From a checkpoint of a small model that answers yes/no questions on an image's attributes: fusion encoder activation gelu.
Rows from block 3 of the image encoder of a small model that answers yes/no questions on an image's attributes, named by matrix and row number. Rows with one number within an expert belong to one neuron, the router's apart. Each number is 50 + 10 x the weight over its row's rms, rounded and kept within 0 to 99. All counts start at 0. After the name is the row's rms in percent of the matrix's.
Before each expert's rows are labels from the 100 images, of 14976, where the router gives the expert most weight on average: "responds to" is what is common among them. Only what is clearly more common there than usual is listed. The data: dead-leaves pictures: piles of overlapping shapes. In brackets: how many of the 100, against the usual share in percent.
# router: slot weights (encoder.blocks.3.mlp.router.weight, 16x64, trained with AdamW), inputs 0-63
# up: expert up (encoder.blocks.3.mlp.up, 8x16x64), inputs 0-63
# down: expert down (encoder.blocks.3.mlp.down, 8x64x16, transposed), outputs 0-63

# expert 5
responds to: shaded (98 vs 50.3); pastel (79 vs 14.5); small pieces (78 vs 33.2)
router.10 105:58 49 44 50 59 54 51 41 31 47 49 49 52 48 54 58 35 62 37 42 60 40 64 57 43 47 41 57 58 35 67 67 41 37 59 51 61 60 35 44 35 41 70 54 45 33 60 51 61 51 53 34 50 47 36 59 46 34 66 46 47 44 35 61
router.11 060:45 33 55 51 40 52 52 50 48 46 50 57 51 76 57 46 34 48 40 39 59 53 51 50 44 54 65 45 67 35 67 47 66 49 39 50 34 51 30 55 39 50 58 60 41 40 49 57 55 54 59 30 61 31 44 47 50 63 62 44 53 69 49 44
up.0 112:48 52 53 33 42 44 33 57 53 57 81 52 56 53 41 59 66 50 58 48 70 39 59 60 26 43 52 30 50 63 48 49 45 35 52 67 54 59 59 44 53 47 40 41 63 58 52 38 66 43 57 48 41 55 55 54 50 42 47 55 51 53 36 42
down.0 093:55 46 54 56 62 52 66 44 54 39 23 53 58 52 62 48 55 49 36 41 50 61 63 46 63 67 51 70 43 49 54 46 44 38 63 46 44 47 42 48 39 45 60 53 34 58 24 56 54 56 44 46 46 45 33 40 42 56 51 29 47 54 61 35
up.1 101:68 64 36 44 67 31 38 46 50 59 28 47 55 42 41 48 41 64 53 38 41 43 49 50 43 49 40 45 55 47 54 66 52 38 37 63 57 45 59 42 49 61 48 69 61 55 73 41 52 31 47 53 48 57 59 45 51 42 43 60 34 53 40 49
down.1 099:51 48 62 53 39 51 48 66 63 50 70 49 52 55 61 41 68 34 66 66 40 68 59 49 47 53 67 50 59 68 68 51 61 52 60 47 46 43 61 58 57 35 62 48 52 55 38 55 71 42 55 48 45 55 51 59 41 62 60 38 61 43 54 44
up.2 086:54 43 47 54 64 34 64 47 47 29 60 51 52 55 43 58 25 53 31 52 50 74 44 68 50 52 52 57 42 49 64 57 41 68 60 53 44 46 56 54 61 45 58 65 37 61 44 68 45 63 51 44 34 49 50 51 42 54 55 38 44 38 47 40
down.2 085:39 46 60 47 54 56 53 45 57 53 32 67 46 56 53 25 52 59 59 53 44 46 53 50 53 34 57 52 41 52 46 33 61 64 42 37 48 65 62 53 49 34 53 33 58 53 39 56 39 46 37 56 55 60 47 42 51 58 38 59 34 47 40 78
up.3 112:54 43 74 66 57 54 44 40 50 57 34 59 51 57 52 39 43 28 73 49 65 46 44 43 52 60 53 40 42 48 46 43 48 58 43 63 56 35 69 39 49 57 48 49 38 42 48 48 49 68 73 56 37 41 41 49 56 66 52 58 50 54 60 51
down.3 121:51 39 15 58 55 50 52 65 33 48 38 52 49 54 45 57 43 60 33 55 42 50 56 60 47 40 45 50 53 63 39 54 49 32 63 54 53 62 23 59 50 47 52 59 51 40 48 49 45 31 36 50 53 53 50 63 62 51 57 35 54 35 42 53
up.4 081:63 43 42 65 41 52 42 54 50 41 53 52 54 49 61 64 59 37 46 36 38 52 45 53 34 53 44 52 45 53 59 65 47 42 63 38 33 59 34 45 43 58 55 65 61 60 50 46 36 59 63 38 31 65 59 67 34 56 34 63 50 59 46 43
down.4 077:57 52 66 39 49 61 58 51 37 53 41 46 49 58 54 53 38 70 56 63 59 68 77 61 72 41 58 49 47 46 46 58 39 42 47 47 67 53 44 54 60 38 42 49 36 59 53 52 62 51 29 60 47 37 43 47 57 46 57 35 54 41 55 42

# expert 0
responds to: warm (71 vs 14.2); mixed sizes (61 vs 33.4)
router.0 080:57 32 59 45 46 48 41 43 55 53 49 41 53 53 52 68 63 68 67 54 40 34 39 69 46 62 55 39 60 43 61 55 61 44 48 38 45 45 55 45 30 65 53 62 55 47 55 39 68 38 39 55 49 68 39 62 57 54 56 42 44 45 43 34
router.1 093:56 29 55 49 38 41 40 33 45 57 52 57 43 62 52 60 55 59 63 58 37 35 48 61 42 55 68 36 59 42 60 57 70 37 46 43 54 42 65 40 28 68 63 60 48 44 49 43 53 46 52 52 52 54 36 55 57 58 63 39 43 43 48 39
up.0 105:46 59 58 39 62 29 38 53 60 48 49 57 48 69 38 32 47 28 43 49 51 46 59 52 36 45 67 49 44 51 43 24 63 64 47 60 41 51 47 44 53 41 50 49 43 49 54 60 44 55 38 58 50 27 53 56 48 53 47 65 40 56 64 62
down.0 096:53 49 37 37 45 58 39 37 45 46 54 61 44 53 74 46 52 64 45 59 57 41 48 43 27 57 45 44 73 69 39 61 51 45 48 60 60 61 53 47 42 51 46 53 58 47 44 47 51 48 35 47 36 49 49 22 47 53 42 40 58 55 36 29
up.1 090:69 27 62 51 43 68 47 56 49 60 54 52 57 57 54 43 31 34 53 42 49 52 42 56 57 31 56 46 51 39 52 64 49 41 46 52 56 49 66 59 40 60 40 59 64 36 50 45 63 48 41 23 43 51 35 46 62 54 49 55 36 54 56 56
down.1 098:24 67 45 45 42 49 69 46 58 40 44 49 45 50 46 57 63 60 48 43 53 56 53 29 52 65 45 61 44 55 48 30 39 47 48 40 40 70 43 44 57 36 56 53 47 67 60 54 44 49 64 74 53 52 64 59 57 51 40 37 53 45 53 46
up.2 085:47 55 56 56 57 46 49 75 61 60 31 39 50 46 58 54 46 49 59 66 51 47 42 58 48 44 35 52 46 54 35 46 47 61 34 39 35 45 66 55 74 43 43 55 44 52 49 52 65 44 32 59 45 63 67 58 66 51 28 49 53 50 46 47
down.2 097:46 53 28 52 47 58 54 35 57 53 51 60 40 63 66 45 36 43 41 45 58 65 65 44 44 54 55 49 61 53 59 57 49 59 52 56 71 44 41 39 42 62 75 51 63 54 52 52 41 57 54 56 59 46 34 40 32 69 57 39 67 54 54 50
up.3 082:25 46 59 49 60 32 42 43 55 47 68 64 64 51 37 46 57 36 48 40 50 40 44 53 44 53 53 36 37 46 52 51 47 39 60 40 53 40 68 53 42 50 49 43 47 61 38 41 56 62 34 53 46 47 50 65 57 26 60 65 40 52 52 31
down.3 094:71 43 40 57 46 53 54 50 49 44 21 32 41 35 54 55 46 52 55 51 38 63 35 47 61 58 60 72 52 44 46 45 49 57 50 42 54 46 45 31 39 60 45 45 60 38 60 62 49 34 57 37 63 48 48 39 41 47 63 51 42 49 47 70
up.4 096:46 32 55 55 56 42 54 70 51 30 66 59 69 40 53 56 55 39 41 46 52 44 61 68 53 48 48 28 50 54 47 52 48 41 58 40 51 53 62 47 50 41 47 58 61 55 49 57 45 33 47 58 42 48 45 70 38 48 72 35 62 33 47 43
down.4 102:48 54 35 34 61 52 60 41 52 64 37 39 22 62 37 42 48 55 63 52 43 63 42 34 54 48 52 68 50 32 46 52 47 56 43 61 37 57 60 44 36 45 67 45 52 48 52 48 65 58 53 54 48 38 65 36 54 53 54 45 32 50 61 55

# expert 7
responds to: dark (84 vs 13.7); mixed sizes (68 vs 33.4)
router.14 092:45 38 41 44 48 39 69 39 46 29 66 66 46 44 53 53 53 48 32 44 52 47 53 37 48 59 59 52 53 52 44 52 52 59 56 52 54 54 59 43 65 58 55 57 53 66 36 65 37 50 67 54 69 44 53 31 26 49 43 56 56 65 36 53
router.15 097:47 38 41 42 48 34 68 42 45 30 63 66 44 45 55 50 51 50 30 45 51 49 56 33 47 53 60 50 54 53 38 56 53 61 56 53 57 57 59 45 62 56 54 61 55 67 35 66 35 51 65 58 71 46 57 32 31 49 47 54 54 64 43 54
up.0 106:44 43 66 39 58 62 66 62 51 39 50 38 56 57 54 68 44 63 50 54 45 54 34 55 66 46 38 29 44 37 40 63 71 51 56 36 38 49 50 47 42 66 46 53 66 45 54 54 35 47 44 59 48 61 43 49 38 55 37 38 52 46 61 59
down.0 098:49 53 39 53 44 43 39 45 50 52 39 53 40 43 54 42 50 37 50 44 63 40 66 50 20 56 50 66 52 58 61 49 30 68 34 67 62 56 39 48 55 48 50 67 45 62 41 37 62 41 58 46 40 33 57 52 55 51 62 61 42 43 44 43
up.1 093:53 54 44 63 49 60 52 43 54 51 50 47 39 55 31 57 45 37 50 43 52 56 56 52 66 41 43 54 47 60 58 48 46 58 55 46 43 50 33 51 22 29 55 50 46 63 45 43 68 72 56 51 50 39 44 46 57 35 80 66 53 58 53 59
down.1 092:55 40 66 47 56 51 43 49 49 47 58 50 55 41 50 46 52 64 51 58 35 37 49 47 51 58 49 38 63 63 41 51 41 39 35 65 47 51 55 44 73 58 40 46 60 42 46 64 38 35 59 48 49 67 48 59 47 64 12 56 59 46 50 48
up.2 107:57 53 45 50 39 26 35 43 51 35 44 38 34 59 57 44 47 62 54 56 60 34 58 41 54 48 37 52 55 46 54 50 30 41 60 44 36 58 59 45 29 36 50 60 56 50 37 36 58 67 31 36 45 42 49 52 53 42 51 41 41 46 49 65
down.2 097:48 28 55 54 52 64 58 54 53 60 45 51 54 49 31 50 46 47 61 52 34 72 34 58 53 46 53 39 55 56 49 50 60 60 33 55 49 39 35 60 46 66 55 34 32 34 56 38 49 60 64 57 41 46 39 50 56 64 49 61 54 44 37 34
up.3 098:29 63 44 60 72 59 63 59 50 45 49 58 55 39 49 37 45 45 44 31 47 55 50 31 69 54 55 66 44 46 56 57 61 59 65 41 37 47 28 50 41 44 52 46 50 52 44 49 44 31 47 55 42 43 49 65 41 54 47 40 39 39 35 54
down.3 094:53 38 57 44 40 47 43 37 36 39 59 46 25 69 49 42 46 53 54 55 58 55 40 69 45 43 46 33 51 49 49 43 26 50 42 40 59 60 68 45 57 57 47 54 46 49 46 44 60 71 64 47 53 47 64 43 51 59 35 57 65 60 57 61
up.4 110:41 53 81 47 49 47 31 48 57 48 33 41 61 41 65 50 49 56 34 57 50 40 50 55 50 63 46 32 57 63 53 45 56 54 50 43 42 68 56 44 56 64 51 66 39 53 41 44 39 46 57 37 56 63 55 58 38 69 38 40 60 43 46 45
down.4 094:50 54 25 40 46 40 65 53 68 63 47 63 40 55 41 59 44 43 62 37 54 63 43 48 35 39 47 61 65 41 50 56 48 47 42 62 49 39 37 59 39 46 56 42 58 55 57 53 63 36 39 56 59 35 52 51 69 38 62 64 37 42 56 52

# expert 2
responds to: dark (92 vs 13.7); mixed sizes (63 vs 33.4)
router.4 108:47 65 47 43 43 47 49 47 47 50 34 59 38 73 66 38 23 50 47 48 67 77 57 37 42 37 57 63 62 55 34 44 51 49 52 48 50 56 59 56 48 46 45 46 55 42 54 39 44 43 69 61 57 57 49 36 53 47 49 49 57 49 43 69
router.5 088:45 60 61 36 46 37 45 40 46 50 41 57 38 58 74 56 31 47 45 52 55 70 59 45 40 35 65 46 50 61 33 45 56 54 56 44 52 56 69 32 54 64 51 58 67 58 51 52 40 41 60 70 41 56 39 42 48 53 46 37 54 54 44 62
up.0 117:51 61 38 46 61 51 46 47 34 36 56 49 48 45 48 50 71 56 40 45 40 50 63 63 58 56 56 43 65 53 57 61 52 46 66 58 60 68 38 66 32 43 53 66 57 45 45 48 47 29 59 33 50 48 43 61 38 53 66 33 53 54 51 62
down.0 112:57 46 65 51 33 43 58 43 66 44 50 44 43 40 48 48 35 46 66 58 58 51 49 31 44 50 60 53 39 54 47 40 42 29 47 52 40 37 57 30 64 50 51 37 43 62 50 56 66 70 42 47 48 47 71 48 51 46 41 66 50 58 39 34
up.1 109:50 66 54 54 47 54 27 44 42 54 46 57 45 55 53 41 33 35 59 29 51 71 54 46 49 44 43 69 49 52 41 48 52 37 60 47 51 51 60 44 28 37 55 53 43 52 65 27 56 30 57 58 47 44 40 48 39 53 64 54 48 39 51 56
down.1 101:53 41 49 51 42 53 60 52 53 36 50 44 53 52 51 38 55 65 45 56 42 50 50 63 63 59 62 30 54 38 51 45 44 52 42 56 29 43 51 56 63 75 42 64 55 46 35 64 62 64 37 50 65 61 51 35 51 55 32 49 37 54 38 34
up.2 104:30 67 52 51 65 62 42 66 47 39 56 44 53 45 56 43 60 63 31 46 41 53 45 49 59 55 55 50 48 39 52 51 49 50 50 50 34 71 27 41 60 53 45 62 56 36 57 58 43 36 48 57 44 76 41 30 55 56 48 51 52 61 41 49
down.2 099:60 49 39 42 31 38 47 31 54 47 40 54 35 58 55 55 37 34 69 53 52 51 58 50 40 38 46 60 63 48 50 57 50 56 48 45 53 24 66 51 30 50 41 50 46 51 57 44 45 56 46 48 63 30 58 60 28 45 47 48 32 42 45 56
up.3 085:60 41 62 75 35 55 46 41 55 60 53 38 56 41 65 55 71 53 57 55 40 48 44 62 60 59 36 45 59 69 46 48 49 65 43 51 45 58 68 33 62 45 60 56 53 61 58 47 45 54 47 42 46 73 46 61 50 56 45 44 65 44 59 44
down.3 103:43 56 49 45 63 47 54 51 51 41 34 49 57 37 41 57 48 43 53 47 43 52 43 52 41 45 72 47 51 34 53 51 50 38 54 44 53 35 33 49 49 39 55 50 61 46 33 53 51 40 42 51 62 15 50 52 50 32 68 66 47 35 53 68
up.4 092:48 56 59 50 38 57 44 40 36 57 48 47 54 59 66 76 51 66 61 43 51 39 58 39 45 56 47 52 61 41 46 61 18 57 57 58 46 54 56 56 38 56 45 54 42 38 51 41 52 56 52 27 41 61 66 48 58 57 59 42 34 39 43 59
down.4 094:54 44 42 61 60 51 46 49 63 42 45 39 77 61 44 49 56 30 32 54 42 49 57 64 44 41 55 50 53 65 63 45 71 36 46 40 49 44 55 56 52 42 54 26 55 59 53 62 53 50 36 58 54 41 34 52 47 35 38 55 65 48 59 44

# expert 1
responds to: vivid (82 vs 14.3)
router.2 117:52 23 38 56 55 49 69 41 57 51 58 43 66 29 28 46 49 57 48 55 61 27 46 49 59 50 45 59 39 51 62 51 45 57 51 41 46 38 41 51 50 56 54 43 36 62 52 50 58 64 39 49 63 48 52 58 45 44 47 66 31 57 38 42
router.3 177:48 56 39 37 62 46 76 58 47 35 58 44 60 31 42 51 46 43 38 30 60 44 64 47 59 43 46 56 50 50 57 53 47 51 57 32 43 62 35 48 55 38 50 53 54 57 44 62 49 43 37 54 56 47 62 49 24 36 38 60 63 51 42 57
up.0 082:48 42 54 54 55 35 44 59 53 52 57 66 55 59 63 53 52 64 36 36 49 39 50 63 43 37 52 38 39 48 57 64 59 48 32 53 56 63 46 58 59 50 27 60 66 38 50 52 59 48 76 45 53 65 63 53 66 51 45 46 49 41 62 35
down.0 082:58 65 42 62 47 70 72 50 49 46 37 42 35 46 40 35 49 46 46 65 46 53 49 50 47 67 37 62 57 50 43 44 47 39 47 67 46 44 38 27 44 39 44 45 45 71 54 40 59 42 45 44 43 47 38 46 29 63 50 51 51 55 38 53
up.1 086:51 34 44 51 61 55 51 33 40 54 68 36 48 48 51 40 62 28 57 61 50 56 52 25 53 43 63 68 51 60 46 51 44 54 36 49 49 28 53 45 61 56 59 54 34 51 53 52 56 45 43 39 50 52 70 51 47 32 55 33 38 54 56 52
down.1 091:44 55 57 77 42 27 43 60 46 55 57 57 47 58 51 69 52 65 59 52 44 32 46 62 40 60 52 56 49 36 62 35 52 50 52 53 56 67 46 38 44 40 47 49 63 48 40 46 39 39 71 49 65 41 32 56 47 51 53 61 52 45 54 62
up.2 087:61 46 38 64 58 55 37 47 51 57 59 57 35 48 38 58 68 52 42 52 59 28 45 52 55 76 52 47 44 50 54 57 58 34 56 46 51 66 45 30 63 45 48 54 40 39 55 56 43 42 44 40 50 46 40 47 44 58 52 79 43 57 57 38
down.2 106:61 32 55 61 47 50 42 42 59 57 33 47 41 48 52 35 43 42 46 52 55 61 57 56 53 46 41 65 48 34 62 50 39 69 52 55 52 30 45 51 58 42 52 48 59 54 54 41 34 65 52 44 65 18 52 51 65 52 62 40 55 46 60 61
up.3 115:47 40 48 47 55 25 43 55 53 44 48 42 56 52 28 48 50 65 45 56 56 30 42 48 54 50 51 62 50 47 49 50 62 64 40 55 39 44 39 61 72 62 41 43 46 58 53 54 40 62 43 54 56 42 57 65 48 49 45 82 31 54 40 46
down.3 109:51 41 55 59 42 61 51 54 43 46 48 63 34 52 63 62 48 23 46 56 45 56 58 53 34 51 49 36 36 55 57 61 44 53 59 64 43 60 69 45 32 42 74 57 50 46 57 43 42 47 54 49 43 55 35 46 58 55 47 30 67 46 60 65
up.4 097:39 41 60 42 60 57 67 51 56 49 59 52 47 60 28 40 52 63 47 63 53 42 35 46 45 50 67 52 48 41 54 32 54 54 58 44 33 40 41 66 52 42 27 49 51 39 36 48 61 44 54 33 43 64 49 47 52 57 39 73 47 46 61 55
down.4 112:48 55 51 52 39 36 37 48 38 45 33 48 49 42 60 63 56 46 69 47 65 61 58 40 51 52 48 54 51 48 43 77 44 65 43 65 64 57 61 40 59 57 68 57 49 63 68 47 35 49 50 48 53 47 39 54 35 47 55 34 56 61 33 44

# expert 3
responds to: warm (90 vs 14.2); mixed sizes (68 vs 33.4)
router.6 067:57 63 44 47 63 62 52 60 68 48 45 30 58 43 60 48 43 63 60 46 51 45 44 45 56 64 29 58 61 61 50 52 49 67 57 34 43 42 50 55 52 44 38 50 53 44 75 45 54 39 37 60 44 47 65 55 59 41 36 70 46 45 59 64
router.7 068:46 60 47 42 64 56 55 57 63 50 45 29 73 39 50 43 44 62 56 43 53 41 46 48 57 59 24 64 59 60 52 52 47 60 54 35 42 38 47 58 49 49 40 44 57 44 72 44 60 43 38 56 42 54 63 50 49 38 36 73 47 42 51 62
up.0 110:68 41 54 57 49 61 42 44 53 53 55 41 43 59 61 43 50 71 63 57 60 64 44 49 58 50 52 36 49 49 72 45 43 44 56 65 74 49 65 70 40 71 41 52 37 49 53 40 54 54 48 38 49 53 41 42 62 56 64 57 41 43 38 51
down.0 101:49 65 54 47 59 55 67 62 53 59 53 50 60 35 44 69 58 38 47 38 40 43 64 60 51 57 43 67 41 48 37 59 53 53 53 46 35 56 44 38 80 33 38 67 36 48 45 56 55 38 51 52 48 63 58 63 44 55 51 49 49 59 55 61
up.1 084:53 56 33 45 41 41 51 53 35 57 61 50 66 48 66 42 64 46 48 40 51 68 41 50 50 37 53 61 39 40 63 47 57 46 58 53 57 67 46 64 43 43 50 45 30 62 52 55 68 38 40 47 57 54 41 31 55 53 37 25 59 43 49 42
down.1 094:49 51 51 68 62 64 59 57 55 41 46 65 33 68 32 45 47 52 53 67 39 33 45 40 48 64 63 39 42 63 59 48 43 69 48 46 50 54 52 38 46 54 53 51 69 44 66 55 40 40 56 53 37 42 70 46 51 44 56 63 42 57 44 42
up.2 116:41 51 45 48 55 28 45 52 60 53 52 49 68 43 40 50 52 56 54 43 49 20 50 65 44 52 35 60 49 54 59 47 66 55 51 41 37 52 42 46 33 40 42 32 59 43 66 55 52 62 54 46 54 53 66 64 48 41 41 74 38 42 50 58
down.2 120:52 42 65 47 47 50 51 54 45 59 37 56 36 59 53 52 45 46 47 30 66 80 52 38 54 64 70 51 49 47 44 57 55 53 47 58 60 45 65 45 56 61 63 67 51 52 52 37 57 33 48 52 36 59 36 62 55 51 51 35 62 48 68 53
up.3 090:68 34 62 40 36 49 37 51 57 50 44 45 46 61 55 34 58 47 53 74 63 49 62 43 42 50 65 59 39 76 45 40 54 44 62 49 61 35 57 53 43 69 51 47 61 50 47 41 41 56 49 56 46 37 38 67 52 55 49 52 64 44 59 50
down.3 104:42 73 50 67 72 60 51 44 51 71 60 55 50 48 61 72 62 56 59 37 48 37 55 64 57 56 47 56 60 36 41 55 46 51 39 47 60 61 56 41 62 55 57 60 41 41 57 44 54 52 41 45 61 46 55 44 42 48 63 43 40 31 38 41
up.4 133:59 42 54 55 61 58 47 28 58 48 35 45 43 56 49 33 43 55 56 42 47 50 34 58 55 63 42 60 47 56 51 51 39 47 36 49 46 33 43 55 49 53 44 61 46 48 55 40 81 58 39 61 40 54 31 46 57 36 71 54 33 55 41 44
down.4 124:44 57 43 32 42 43 54 54 28 47 54 63 48 57 52 61 41 52 41 48 47 59 51 44 54 36 62 56 41 34 65 65 59 68 49 42 36 62 52 43 34 41 72 42 44 60 49 64 52 54 33 46 64 49 64 56 33 51 52 38 55 43 51 60

# expert 4
responds to: pastel (92 vs 14.5); mixed sizes (60 vs 33.4)
router.8 081:53 53 43 70 31 42 40 53 44 60 47 66 29 47 56 43 55 44 40 66 51 54 54 38 36 54 65 44 45 47 31 48 55 50 46 59 64 62 60 46 60 61 42 44 45 47 35 47 25 58 70 53 55 39 43 37 54 62 53 37 47 55 53 48
router.9 082:48 53 40 67 34 50 42 51 45 60 42 62 30 45 55 47 51 49 41 65 48 58 56 35 41 53 66 48 43 55 27 49 54 52 48 63 61 62 58 46 64 65 39 45 43 50 37 48 24 62 68 48 57 41 52 35 56 62 52 40 42 56 56 51
up.0 099:43 59 46 58 56 48 33 56 68 37 50 47 62 39 26 50 57 54 53 46 49 50 50 55 58 46 37 55 47 47 51 48 38 57 57 34 53 76 48 43 69 24 33 34 52 40 48 54 44 48 38 57 61 48 63 61 56 57 47 61 54 36 57 48
down.0 104:64 42 36 47 56 68 57 49 43 48 50 57 37 57 69 45 40 35 35 67 38 48 54 40 50 58 59 46 40 34 45 48 49 45 56 64 61 38 61 51 63 51 62 58 51 55 53 37 48 50 62 60 59 32 47 45 41 56 71 27 58 45 58 46
up.1 086:47 51 54 74 34 55 61 49 50 58 52 44 47 49 55 48 48 52 40 48 55 53 34 37 57 54 40 62 47 40 64 47 41 68 38 50 44 53 44 55 60 48 78 69 48 58 37 58 45 67 50 38 41 61 36 42 40 52 68 64 41 55 53 59
down.1 090:45 55 57 24 54 48 38 50 41 46 59 56 67 51 54 65 52 55 57 43 53 54 55 62 56 59 63 45 73 48 32 43 57 38 52 50 57 48 52 44 39 40 35 41 58 55 68 45 51 41 50 64 56 41 71 59 63 54 27 38 54 44 46 46
up.2 085:58 42 56 66 38 52 32 44 39 51 53 56 42 29 35 46 35 48 54 58 67 60 31 53 36 46 55 54 48 45 56 53 40 58 65 53 65 47 53 51 42 44 56 41 34 63 58 46 67 72 57 57 51 58 41 60 58 45 68 52 55 46 36 46
down.2 090:44 58 54 41 65 33 72 54 60 45 39 49 54 49 59 56 42 70 42 55 36 37 60 64 74 54 48 39 43 70 54 39 56 44 36 53 39 60 48 48 59 48 53 61 52 45 32 53 41 40 43 38 46 44 54 62 46 56 42 37 57 40 63 55
up.3 126:51 51 56 59 47 42 38 41 35 53 46 63 54 61 56 49 44 55 46 59 54 49 65 58 63 51 44 59 57 48 61 65 46 49 70 49 62 59 44 56 34 25 61 79 59 43 52 50 38 31 59 48 57 55 46 55 45 44 66 30 54 50 57 58
down.3 117:49 51 51 55 59 61 63 63 60 51 47 52 47 43 39 49 49 55 61 58 37 44 32 36 54 43 57 44 44 48 48 41 54 50 37 56 28 42 43 60 67 63 35 35 52 68 58 49 47 66 51 48 58 36 47 54 54 63 34 81 41 59 48 45
up.4 093:42 44 64 62 39 47 55 54 59 55 51 39 40 60 48 50 57 39 56 49 48 35 29 52 51 48 58 43 49 51 59 44 68 54 52 43 55 43 56 40 59 48 65 69 32 67 38 49 53 35 45 54 47 65 52 49 59 61 16 53 54 36 52 39
down.4 101:62 50 39 32 63 52 38 55 55 52 52 49 59 59 48 46 46 36 64 54 51 55 64 36 54 52 34 49 55 40 57 64 30 41 50 45 51 38 54 41 42 39 45 28 54 30 63 42 54 54 26 45 60 41 53 58 53 53 76 47 45 45 51 58

# expert 6
responds to: vivid (87 vs 14.3)
router.12 108:49 27 49 49 45 47 65 42 50 41 72 53 44 40 36 49 60 56 44 48 45 40 52 34 66 46 48 57 24 50 47 55 40 55 45 55 54 37 53 34 46 58 70 39 46 65 45 58 52 64 55 43 53 55 46 52 33 42 45 67 47 55 30 47
router.13 118:27 45 53 48 44 45 73 54 59 41 60 62 51 47 36 39 48 42 46 44 49 55 47 37 55 42 55 50 44 62 47 48 64 60 31 60 32 37 51 55 48 50 56 45 46 68 35 65 41 60 59 57 62 49 60 38 28 54 36 67 57 54 47 47
up.0 079:49 54 57 40 34 41 44 46 55 63 40 53 44 53 42 46 45 64 52 78 77 49 46 54 39 49 59 64 55 36 56 41 50 57 58 60 58 55 40 61 59 61 42 43 45 71 47 35 66 57 57 40 52 44 45 62 55 51 61 57 33 48 39 44
down.0 083:39 55 29 78 50 62 61 55 38 44 57 45 65 44 48 49 57 45 46 39 28 43 53 58 52 57 43 39 54 39 43 59 61 42 63 34 44 46 55 44 65 46 44 54 48 36 55 51 35 42 52 45 66 47 38 35 50 56 53 35 49 42 70 46
up.1 087:60 60 37 46 45 69 40 50 48 46 35 48 49 45 42 60 42 77 41 57 40 47 61 40 37 34 28 43 45 40 41 46 36 49 57 32 45 59 67 39 32 34 63 53 47 52 51 60 59 41 50 49 49 62 52 36 58 55 42 46 53 51 54 50
down.1 098:43 34 47 52 35 51 56 54 57 39 48 39 53 57 44 32 54 39 50 50 51 36 45 40 51 61 70 54 45 56 60 49 60 53 45 56 37 39 46 52 59 51 25 66 63 30 45 45 41 41 57 50 43 36 41 57 38 76 51 50 43 41 54 32
up.2 131:53 55 49 39 46 39 50 55 68 48 52 57 47 65 55 37 48 45 55 58 57 40 25 53 26 57 53 43 58 48 58 49 60 50 40 72 72 46 57 63 47 57 58 47 36 60 62 48 45 33 62 60 51 55 54 34 51 66 49 40 62 50 64 44
down.2 118:56 51 29 47 59 55 58 52 39 60 39 45 55 58 42 42 47 52 32 37 42 64 61 59 64 37 47 64 51 48 49 42 35 60 60 45 57 53 53 56 49 35 54 51 52 37 35 61 44 55 25 53 66 35 53 56 58 33 52 47 29 45 38 48
up.3 102:50 40 38 74 50 54 42 54 22 44 54 42 46 45 45 48 36 47 47 50 46 51 60 34 53 34 49 57 63 44 52 60 46 72 48 57 43 61 32 64 54 53 54 47 45 50 50 74 41 67 62 40 55 55 59 57 46 59 64 53 68 52 45 47
down.3 106:51 63 64 31 38 52 43 39 66 55 52 53 46 38 72 55 70 43 46 42 49 43 46 68 49 60 62 69 41 44 49 29 63 59 53 52 47 57 62 38 62 40 56 60 48 59 54 55 51 42 43 60 50 49 39 66 47 48 36 51 42 43 67 56
up.4 089:35 48 42 56 56 52 38 39 48 54 50 35 51 40 35 58 57 52 39 45 43 61 61 51 52 50 39 75 42 39 36 54 39 55 41 36 39 66 50 35 44 41 59 55 31 48 54 59 51 56 47 47 47 48 57 51 54 23 44 68 45 31 45 61
down.4 093:44 46 69 52 40 58 46 53 59 35 40 46 52 46 63 53 40 45 50 43 46 37 42 56 46 47 50 24 57 61 55 54 61 68 58 60 64 59 44 48 56 63 41 67 65 57 44 53 50 46 55 38 56 37 41 49 44 78 39 52 70 59 48 59